{"model": "contrastive audio-text model", "dataset": "synthesised sound scenes: up to three everyday sounds over a background", "train_examples": 26041, "gain_aug_db": 6, "n_mels": 40, "hop_length": 160, "input": "mfcc", "spec_augment": true, "win_length": 512, "tokenizer": "word", "vocab_size": 93, "loss": "softmax", "embed_dim": 256, "encoder_arch": "crnn", "encoder_norm": "batchnorm", "encoder_activation": "relu6", "encoder_depths": [1, 2, 1], "encoder_kernel_size": 5, "encoder_stem": "single", "encoder_widths": [96, 96, 96], "encoder_rnn_width": 192, "encoder_rnn": "gru", "encoder_bidirectional": false, "encoder_rnn_residual": true, "encoder_rnn_layers": 6, "text_encoder_causal": false, "text_encoder_width": 128, "text_encoder_layers": 6, "text_encoder_norm": "layernorm", "text_encoder_norm_position": "pre", "text_encoder_activation": "swiglu", "text_encoder_mlp_ratio": 2.67, "text_encoder_head_dim": 16, "text_encoder_fused_qkv": true, "text_encoder_bias": "all", "text_encoder_qk_norm": true, "text_encoder_parallel_block": false, "text_encoder_inner_norm": false, "text_encoder_positions": "learned", "residual_init": "scaled_by_depth", "optimizer": "soap", "beta2": 0.99, "learning_rate": 0.0034, "beta1": 0.95, "shampoo_beta": 0.99, "eps": 1e-08, "precondition_frequency": 50, "max_precond_dim": 512, "one_sided": false, "adamw_lr_other_params": 0.0026, "max_grad_norm": 1.0, "max_steps": 1600, "batch_size": 128, "epochs": 7.9, "lr_schedule": "cosine", "final_lr_fraction": 0.05, "warmup_steps": 40, "weight_decay": 0.5, "adamw_weight_decay_other_params": 0.01}
Rows from block 3 of the audio encoder of a small contrastive audio-text model, named by matrix and row number. Each number is 50 + 12 x the weight over its row's rms, rounded and kept within 0 to 99. All counts start at 0.
After each channel's rows are labels from the 100 clips, of 14976, where the channel reaches its highest value: "responds to" is what is common among them. Only what is clearly more common there than usual is listed. The data: synthesised sound scenes: up to three everyday sounds over a background. In brackets: how many of the 100.
# conv: width-5 conv, stride 2 (encoder.blocks.3.conv.weight, 96x96x5, each kernel summed), inputs 0-95

conv.73:54 42 41 48 58 38 47 25 51 50 42 51 61 69 63 31 66 38 70 50 45 49 58 45 43 48 22 54 64 49 44 46 41 47 25 47 81 44 33 48 72 66 46 44 62 49 37 58 46 40 47 55 42 41 50 49 39 41 44 68 70 43 58 46 36 42 42 60 37 31 39 18 53 64 67 45 42 72 58 61 47 59 58 46 48 44 59 39 58 41 47 62 67 44 43 22
responds to: speech (26); laser zap (26); crickets (26)

conv.51:48 56 37 45 53 45 54 43 27 48 36 50 40 43 41 66 50 43 41 34 40 45 42 52 58 60 45 29 52 37 58 48 62 12 48 54 32 60 62 32 56 38 52 33 55 64 57 78 59 42 40 57 27 48 62 43 56 60 55 75 31 47 39 60 61 25 31 46 45 43 48 65 40 57 47 66 39 58 63 60 51 40 69 45 63 56 41 50 55 59 46 49 52 40 85 57
responds to: crying baby (57); first sound: crying baby (27)

conv.58:50 62 52 65 65 79 42 66 63 33 65 37 60 45 40 39 56 45 46 38 49 66 56 44 52 53 63 14 44 53 53 55 47 51 51 63 58 52 65 62 65 59 57 31 64 34 66 36 50 35 44 48 55 49 25 68 41 52 58 41 41 44 22 42 51 38 62 48 51 60 51 56 70 46 72 32 54 49 36 45 50 39 50 48 39 44 57 51 39 47 50 62 21 57 34 31
responds to: laser zap (40); knocking (28)

conv.35:51 67 46 53 46 23 46 58 44 40 65 58 58 54 70 76 55 50 58 72 37 47 57 50 31 33 74 41 51 67 48 49 36 30 53 42 55 63 53 66 55 60 41 80 49 46 44 55 46 29 43 41 41 42 58 49 41 45 67 55 54 60 62 26 35 68 54 33 45 31 46 59 38 66 52 47 22 68 61 60 62 56 50 37 53 43 58 52 42 58 53 53 40 30 59 52
responds to: laser zap (47); first sound: laser zap (32)

conv.71:64 65 39 35 47 72 41 42 72 57 48 82 70 32 43 43 72 68 49 45 44 58 45 50 37 55 65 66 53 49 75 58 72 58 53 71 42 45 47 40 49 72 70 55 64 57 49 40 50 52 56 50 46 56 48 56 43 39 56 65 43 30 47 71 45 51 45 71 56 42 52 53 55 49 48 65 83 52 61 44 38 34 42 37 39 54 67 49 64 50 66 45 57 43 48 43
responds to: crying baby (31); meowing (30)

conv.38:53 42 41 47 65 48 46 53 38 69 40 45 50 34 28 32 66 41 61 32 25 54 64 34 35 33 66 67 56 43 35 17 50 61 39 31 62 59 52 54 56 57 47 62 45 50 62 53 33 49 33 57 37 47 60 51 39 67 53 46 56 60 67 42 57 42 53 49 53 48 47 41 65 52 22 43 52 50 73 75 42 29 40 41 72 41 46 38 46 47 51 34 60 45 53 44
responds to: bird chirping (38); clock ticking (28)

conv.90:50 47 56 38 40 68 54 43 48 56 30 54 58 50 51 78 25 52 39 51 45 50 33 27 51 58 61 77 43 25 61 40 59 66 46 36 50 35 46 45 61 62 55 68 47 57 63 27 38 57 58 62 59 48 33 44 45 43 44 51 33 65 54 42 37 38 21 51 41 63 47 32 38 48 44 49 60 39 28 45 41 53 45 38 45 65 21 37 38 45 53 35 60 54 45 49
responds to: drum roll (57); first sound: drum roll (30)

conv.14:51 59 39 32 48 42 75 42 61 55 50 76 44 39 35 49 34 28 58 39 50 43 44 44 48 57 33 58 70 78 54 54 56 67 45 47 46 54 40 47 47 52 53 54 55 37 57 54 51 58 39 55 58 50 46 77 36 37 50 56 14 59 41 53 51 67 34 37 66 44 42 37 62 49 49 76 54 56 56 21 51 38 37 53 34 61 61 37 54 39 55 37 59 27 54 61
responds to: crying baby (39)

conv.16:45 54 54 47 62 49 46 38 39 73 70 55 69 42 45 51 54 44 46 50 35 26 25 53 65 69 53 56 42 49 53 69 51 49 35 52 47 53 48 41 51 64 33 66 63 55 36 71 36 49 56 42 48 35 68 63 55 49 40 75 38 45 34 41 55 36 49 49 51 45 53 26 44 23 45 29 36 46 47 57 44 53 46 34 61 60 67 58 48 79 49 35 37 66 61 69
responds to: background: none (64); meowing (25)

conv.50:54 50 42 51 52 44 61 52 33 50 41 37 58 76 35 12 52 36 38 48 46 60 53 75 54 34 52 55 29 46 43 44 45 43 39 33 55 40 47 52 49 31 52 57 63 50 49 34 52 32 60 57 58 53 33 46 45 65 26 53 47 60 60 53 55 87 53 40 50 25 57 42 42 34 43 54 44 58 44 38 57 32 57 53 32 48 52 37 25 42 59 45 75 50 45 54
responds to: hammering (52); background: none (52); first sound: hammering (25)

conv.94:50 64 60 54 43 62 45 47 63 62 60 65 55 65 45 49 55 65 57 38 43 61 59 49 68 64 45 43 46 81 50 57 57 24 57 65 53 38 38 41 45 49 43 65 54 75 63 56 51 66 67 43 60 83 45 47 25 65 43 54 46 61 38 51 35 58 63 69 45 23 56 66 44 51 62 38 68 42 48 44 55 61 33 45 48 54 64 32 44 69 62 45 50 61 67 54
responds to: siren (43); meowing (29)

conv.89:38 26 39 50 53 65 33 62 40 19 44 34 43 47 49 60 35 43 56 47 66 61 44 60 47 34 48 50 65 53 20 34 60 33 50 35 33 46 41 44 47 60 44 60 33 54 45 46 31 57 56 49 58 67 31 58 78 51 49 40 24 63 37 56 67 75 58 29 61 46 60 56 57 62 60 60 64 37 60 47 64 57 43 50 42 45 58 57 61 40 60 44 44 55 42 46
responds to: background: none (52); meowing (33); siren (29)

conv.8:58 55 67 66 53 51 47 86 56 25 45 51 55 75 69 44 60 51 49 39 59 41 40 66 53 43 51 47 42 32 62 73 59 59 57 56 49 62 43 75 40 53 52 36 44 51 60 46 56 39 37 74 45 65 24 54 44 44 56 40 45 34 47 63 64 39 42 37 35 35 53 55 40 54 71 62 40 71 62 60 41 51 53 51 49 36 76 49 55 41 64 46 45 59 53 36
responds to: background: none (55); hammering (29)

conv.47:77 60 37 55 55 55 33 28 47 46 39 43 33 62 55 62 37 56 53 57 66 41 42 24 34 58 51 49 38 64 52 58 47 29 42 35 64 45 43 56 44 49 59 69 38 35 53 56 46 60 46 47 41 69 56 61 53 51 61 55 39 36 50 57 50 49 58 46 32 45 38 24 56 54 44 62 28 50 65 49 61 45 40 47 79 18 40 50 54 26 53 37 40 33 33 53
responds to: doorbell (69); background: none (51); first sound: doorbell (40)

conv.34:44 55 54 46 53 39 47 46 78 43 63 60 48 31 86 65 59 62 59 54 64 56 76 60 60 27 50 51 59 44 61 56 36 32 60 42 42 41 50 72 41 30 61 43 40 51 57 37 46 46 38 51 62 43 48 57 45 46 67 61 51 45 63 57 50 51 57 55 38 31 50 43 53 70 66 49 30 38 43 29 46 25 60 64 58 38 58 66 52 43 33 42 65 33 38 37
responds to: laser zap (60); first sound: laser zap (39)

conv.74:24 50 52 64 49 52 50 31 47 51 56 50 66 49 42 31 60 54 83 62 56 54 81 57 54 34 25 42 52 33 29 48 43 29 53 62 53 32 56 38 64 76 52 72 52 59 47 48 48 42 58 31 29 55 50 36 46 48 44 66 51 31 74 51 45 55 38 50 41 46 50 76 44 50 57 59 59 60 46 56 51 52 38 44 34 55 73 60 53 51 44 49 45 52 37 56
responds to: background: none (55); laser zap (49); first sound: laser zap (33); coughing (31)

conv.6:75 46 46 44 53 40 65 59 56 44 56 42 55 53 54 53 50 42 47 69 18 74 65 37 30 62 58 44 32 64 59 33 45 62 37 48 47 61 47 50 53 43 55 62 44 74 28 52 51 51 57 45 52 47 53 39 58 53 32 61 49 37 35 46 60 27 72 61 74 70 55 40 68 40 37 40 44 53 56 46 44 53 78 61 50 49 40 35 53 28 54 56 49 40 72 57
responds to: background: none (53); hammering (31); siren (26)

conv.62:37 25 57 66 45 44 43 57 49 34 43 34 64 47 25 43 52 46 47 39 29 44 67 16 29 44 39 35 58 49 55 46 47 53 36 53 57 54 44 58 55 54 50 28 46 46 48 47 36 36 43 44 37 28 39 38 30 43 76 55 54 37 54 52 68 27 45 59 43 61 41 53 54 50 60 49 70 41 29 72 51 37 36 54 45 63 33 33 58 63 61 50 37 57 50 58
responds to: spray hiss (61); first sound: spray hiss (42); glass breaking (28)

conv.92:63 25 54 32 62 41 52 65 50 61 61 59 47 33 56 68 43 59 62 35 50 50 56 60 51 44 53 56 55 61 53 35 62 56 72 26 48 60 26 43 50 41 38 74 37 36 53 52 54 53 53 41 69 35 57 59 52 66 42 50 41 37 75 44 48 82 44 46 52 38 73 62 50 49 44 33 68 57 55 49 36 40 38 51 29 39 43 63 25 53 48 56 56 33 46 44
responds to: siren (36); phone ringing (32)

conv.17:58 36 39 35 57 53 37 46 63 40 66 64 48 45 43 57 52 29 65 64 40 57 44 50 73 53 53 39 31 33 55 36 42 37 59 52 22 22 51 50 33 37 57 29 37 40 42 52 58 57 51 45 45 58 58 61 36 42 71 56 63 56 65 55 26 61 39 44 45 47 42 49 48 42 52 59 30 41 59 40 39 35 74 38 60 40 36 64 54 47 50 29 48 60 36 77
responds to: crickets (48)

conv.85:48 48 58 54 48 80 56 53 68 49 53 69 55 40 41 44 65 33 62 45 40 55 39 59 50 71 60 34 63 54 59 47 58 52 49 59 69 44 75 52 45 39 41 58 56 45 31 53 62 51 57 36 48 55 46 58 55 35 36 51 76 84 59 56 49 21 47 65 71 58 62 55 37 49 30 35 56 44 43 35 64 49 55 67 46 51 25 51 51 46 44 61 64 33 43 38
responds to: coin spinning (32); fly buzzing (28)

conv.75:47 60 50 45 61 42 50 39 66 42 41 59 26 51 62 66 26 30 48 63 51 44 31 58 46 51 64 44 37 38 38 54 34 55 45 52 41 57 55 56 53 29 77 55 50 41 45 43 29 38 52 53 49 46 40 51 43 30 69 57 49 58 44 26 30 37 70 55 53 45 39 49 50 42 60 49 52 53 48 62 41 40 63 40 47 24 41 73 37 26 39 44 49 15 61 56
responds to: mains hum (65); background: none (55); ball bouncing (27)

conv.95:25 46 55 42 63 66 72 45 52 39 42 46 26 37 55 41 33 61 60 49 54 40 56 49 34 41 30 53 57 42 51 46 47 49 56 54 44 69 79 31 44 47 51 36 54 48 53 58 63 60 43 38 70 51 64 65 44 58 40 39 52 34 40 31 55 67 38 43 54 62 51 52 35 25 76 63 40 69 40 55 48 44 62 69 30 36 49 64 57 65 38 68 46 36 47 46
responds to: car horn (30)

conv.11:36 43 57 38 60 36 20 29 33 53 64 50 59 42 69 28 60 40 52 45 42 71 44 73 36 29 45 53 56 38 58 75 56 49 41 54 35 63 38 54 55 44 30 67 46 36 65 73 50 64 45 55 58 76 51 67 54 50 34 57 44 45 37 58 59 65 49 43 32 41 60 31 55 47 41 56 65 35 54 54 54 41 54 33 43 63 37 51 56 43 60 37 53 46 57 57
responds to: meowing (37); siren (28); howling (25)

conv.72:50 45 72 50 53 45 49 53 53 47 51 42 43 36 43 53 42 35 59 44 52 50 40 65 47 61 46 54 32 54 63 55 68 53 37 59 41 48 41 46 56 48 57 81 52 44 40 54 49 49 63 50 90 46 41 53 36 50 47 56 71 52 35 40 50 86 49 52 28 57 67 63 70 31 49 56 77 37 45 63 30 70 31 48 56 56 28 64 41 53 58 62 40 49 47 40
responds to: siren (31); laser zap (27)

conv.88:60 40 52 59 17 86 38 56 50 30 42 65 47 52 44 57 53 60 52 53 55 34 50 37 45 28 57 66 26 55 39 46 49 35 70 60 62 49 46 40 69 68 68 52 49 53 50 50 51 57 44 51 44 50 46 17 36 47 42 40 56 54 40 49 59 50 57 44 35 31 44 67 72 53 50 42 45 47 44 76 31 46 34 33 45 56 56 51 39 51 62 47 37 45 38 35
responds to: drum roll (74); background: none (52); first sound: drum roll (48)

conv.80:58 60 35 66 41 59 50 65 52 64 44 25 58 39 61 43 50 47 39 40 51 49 24 39 54 50 63 49 86 36 52 47 41 40 41 40 42 69 55 49 54 40 55 38 48 56 73 54 53 43 44 60 49 23 56 55 42 46 38 44 43 46 30 54 52 28 55 26 44 56 52 32 49 70 38 56 58 53 38 50 75 25 51 31 56 56 52 41 55 59 44 77 51 68 44 36
responds to: fly buzzing (78); background: none (53); first sound: fly buzzing (50)

conv.91:35 50 84 57 63 54 41 76 40 62 35 51 46 50 49 51 53 53 52 36 43 56 62 45 25 46 70 46 48 63 35 40 44 40 43 67 76 58 32 51 77 24 50 40 35 57 46 52 31 50 66 40 71 45 59 41 58 56 50 58 43 46 48 59 54 64 61 61 51 40 70 43 53 52 58 33 56 49 48 68 47 40 70 49 39 32 37 49 46 70 45 51 61 53 59 28
responds to: siren (39)

conv.67:50 61 64 70 48 60 54 34 50 54 45 47 65 64 38 60 54 44 66 47 63 58 68 48 51 24 36 39 53 59 60 50 53 55 32 56 62 65 37 61 60 64 63 34 57 59 68 47 41 54 62 54 38 48 63 49 53 54 80 65 59 42 59 84 53 59 49 52 31 28 39 56 61 56 53 64 43 54 52 58 48 60 48 36 74 52 56 65 29 56 86 53 38 54 48 45
responds to: crying baby (51)

conv.18:29 44 42 41 55 40 58 57 53 52 40 16 42 41 56 52 49 50 44 72 46 58 44 38 56 63 40 62 39 40 39 59 51 52 29 58 32 56 57 31 45 61 46 60 51 60 56 29 60 33 49 31 40 29 39 39 53 51 51 67 59 31 55 59 70 41 30 62 77 39 51 19 34 64 49 50 45 35 39 64 32 45 47 35 40 57 54 55 46 50 67 49 62 56 49 36
responds to: hammering (78); background: none (53); first sound: hammering (38)

conv.87:40 51 74 63 57 63 54 63 58 50 56 43 62 45 39 54 73 61 54 34 42 46 48 45 62 51 50 54 46 45 39 54 29 82 55 74 58 45 52 38 34 42 37 44 38 32 43 49 48 56 61 51 45 55 49 49 39 33 64 57 65 42 54 63 53 72 42 54 53 52 52 42 40 30 53 38 46 35 45 52 35 31 47 41 54 49 51 41 46 55 36 55 23 07 31 76
responds to: crying baby (30); knocking (25); clock ticking (25)

conv.86:46 53 50 52 46 49 58 42 38 55 55 49 62 54 39 43 44 59 71 57 42 36 65 64 56 54 58 57 40 80 30 47 45 31 42 52 47 33 59 38 37 57 59 49 50 81 46 49 85 61 57 55 63 49 56 39 40 60 65 57 15 57 53 62 44 41 39 39 18 50 38 38 52 64 46 50 41 62 39 58 68 56 33 40 55 28 51 39 55 56 59 47 34 51 39 37
responds to: siren (80); first sound: siren (42)

conv.46:26 45 18 60 64 41 64 43 39 54 49 61 36 46 36 74 28 41 47 55 45 46 53 47 62 52 59 41 50 41 51 44 49 49 65 74 54 62 53 51 49 37 56 14 39 32 62 59 40 71 28 54 53 46 48 59 48 48 47 53 42 66 41 37 47 58 33 21 37 57 63 59 44 57 48 42 38 65 42 51 46 35 48 43 49 50 18 46 50 67 69 56 56 56 57 55
responds to: crying baby (74); first sound: crying baby (42)

conv.13:61 31 61 42 52 31 43 57 67 61 60 60 33 46 28 64 53 47 63 67 67 39 45 62 37 76 61 49 33 52 62 66 31 73 38 58 50 47 43 55 45 69 48 27 34 48 47 49 46 50 24 51 34 57 46 58 45 33 50 53 56 48 34 34 50 64 51 49 48 47 64 52 35 44 46 46 55 67 57 55 50 35 50 33 75 58 70 50 67 53 43 45 26 34 54 67
responds to: siren (58)

conv.81:63 41 64 42 37 24 59 57 30 61 50 46 38 41 43 60 36 63 50 57 62 64 51 64 49 44 53 51 55 68 58 64 65 60 40 37 17 51 57 48 44 58 52 68 49 48 35 39 43 71 45 47 36 59 50 47 59 43 62 46 58 60 29 70 49 60 55 65 13 46 65 46 82 57 49 55 54 46 44 36 66 43 31 50 51 41 51 49 64 61 62 46 57 38 31 60
responds to: meowing (35); siren (29)

conv.66:50 53 55 40 51 44 53 48 50 48 69 44 51 42 50 27 56 46 34 58 89 42 43 54 50 59 67 31 72 32 44 56 62 51 62 56 66 47 36 66 61 42 61 54 58 50 75 59 57 34 47 50 62 33 64 77 55 65 41 48 80 54 45 54 42 60 30 44 46 52 45 47 42 62 69 63 56 58 41 48 47 38 48 45 51 33 66 30 52 63 44 51 74 43 38 59
responds to: laser zap (63); first sound: laser zap (35)

conv.39:68 50 55 50 69 52 47 36 40 46 57 51 68 29 51 34 54 39 15 38 45 36 48 47 77 82 46 64 46 44 32 38 66 64 53 58 70 64 31 45 51 34 31 46 47 53 41 45 71 45 41 46 50 55 75 45 49 44 51 51 63 65 60 54 44 64 45 55 47 39 56 31 47 44 36 33 58 54 35 61 32 40 40 54 57 42 42 70 54 59 43 64 57 58 60 57
responds to: coin spinning (67); first sound: coin spinning (31); crickets (29)

conv.83:46 37 41 54 53 61 45 49 63 47 44 47 42 45 58 44 32 50 42 49 45 57 43 51 49 50 59 70 44 47 36 52 64 49 47 45 37 57 57 34 39 60 34 71 41 71 41 41 35 47 76 59 57 43 32 37 28 47 66 37 47 47 62 26 43 65 30 46 41 60 74 69 28 40 30 35 31 41 39 72 57 51 67 46 22 39 45 46 53 67 45 35 46 46 37 40
responds to: water drop (38)

conv.49:35 74 58 56 58 57 48 81 63 65 73 24 52 39 74 57 43 43 61 59 46 55 57 46 55 30 54 69 40 47 57 44 29 63 36 43 50 37 25 54 49 38 58 51 59 39 57 57 45 53 63 45 41 57 32 67 33 49 54 48 68 53 66 46 55 59 72 55 56 51 57 64 56 62 58 38 43 48 40 35 39 52 44 53 28 36 61 50 38 51 50 48 61 20 40 53
responds to: background: none (51); hammering (47); laser zap (29)

conv.78:34 47 51 43 33 38 40 49 45 57 41 53 49 58 33 35 42 42 65 52 75 31 41 42 38 71 40 48 35 67 50 45 68 71 60 61 60 58 55 43 33 40 48 53 65 48 48 72 62 58 65 56 42 41 48 38 53 72 47 70 84 57 43 56 66 41 43 51 53 47 42 65 66 59 60 55 45 55 58 46 66 50 63 59 30 58 68 50 69 64 37 57 69 34 60 34
responds to: crying baby (34)

conv.69:39 51 38 54 38 67 45 51 49 23 71 68 43 62 39 57 21 40 41 54 72 59 56 35 36 30 38 45 36 33 38 61 51 27 39 25 59 41 47 41 35 38 35 56 44 54 44 51 52 52 66 45 57 44 47 42 64 60 36 52 54 40 44 48 39 61 34 43 76 31 36 52 41 53 54 51 75 52 34 53 38 30 44 57 43 51 47 45 66 52 47 56 50 44 26 44
responds to: phone ringing (55); background: none (52); first sound: phone ringing (33)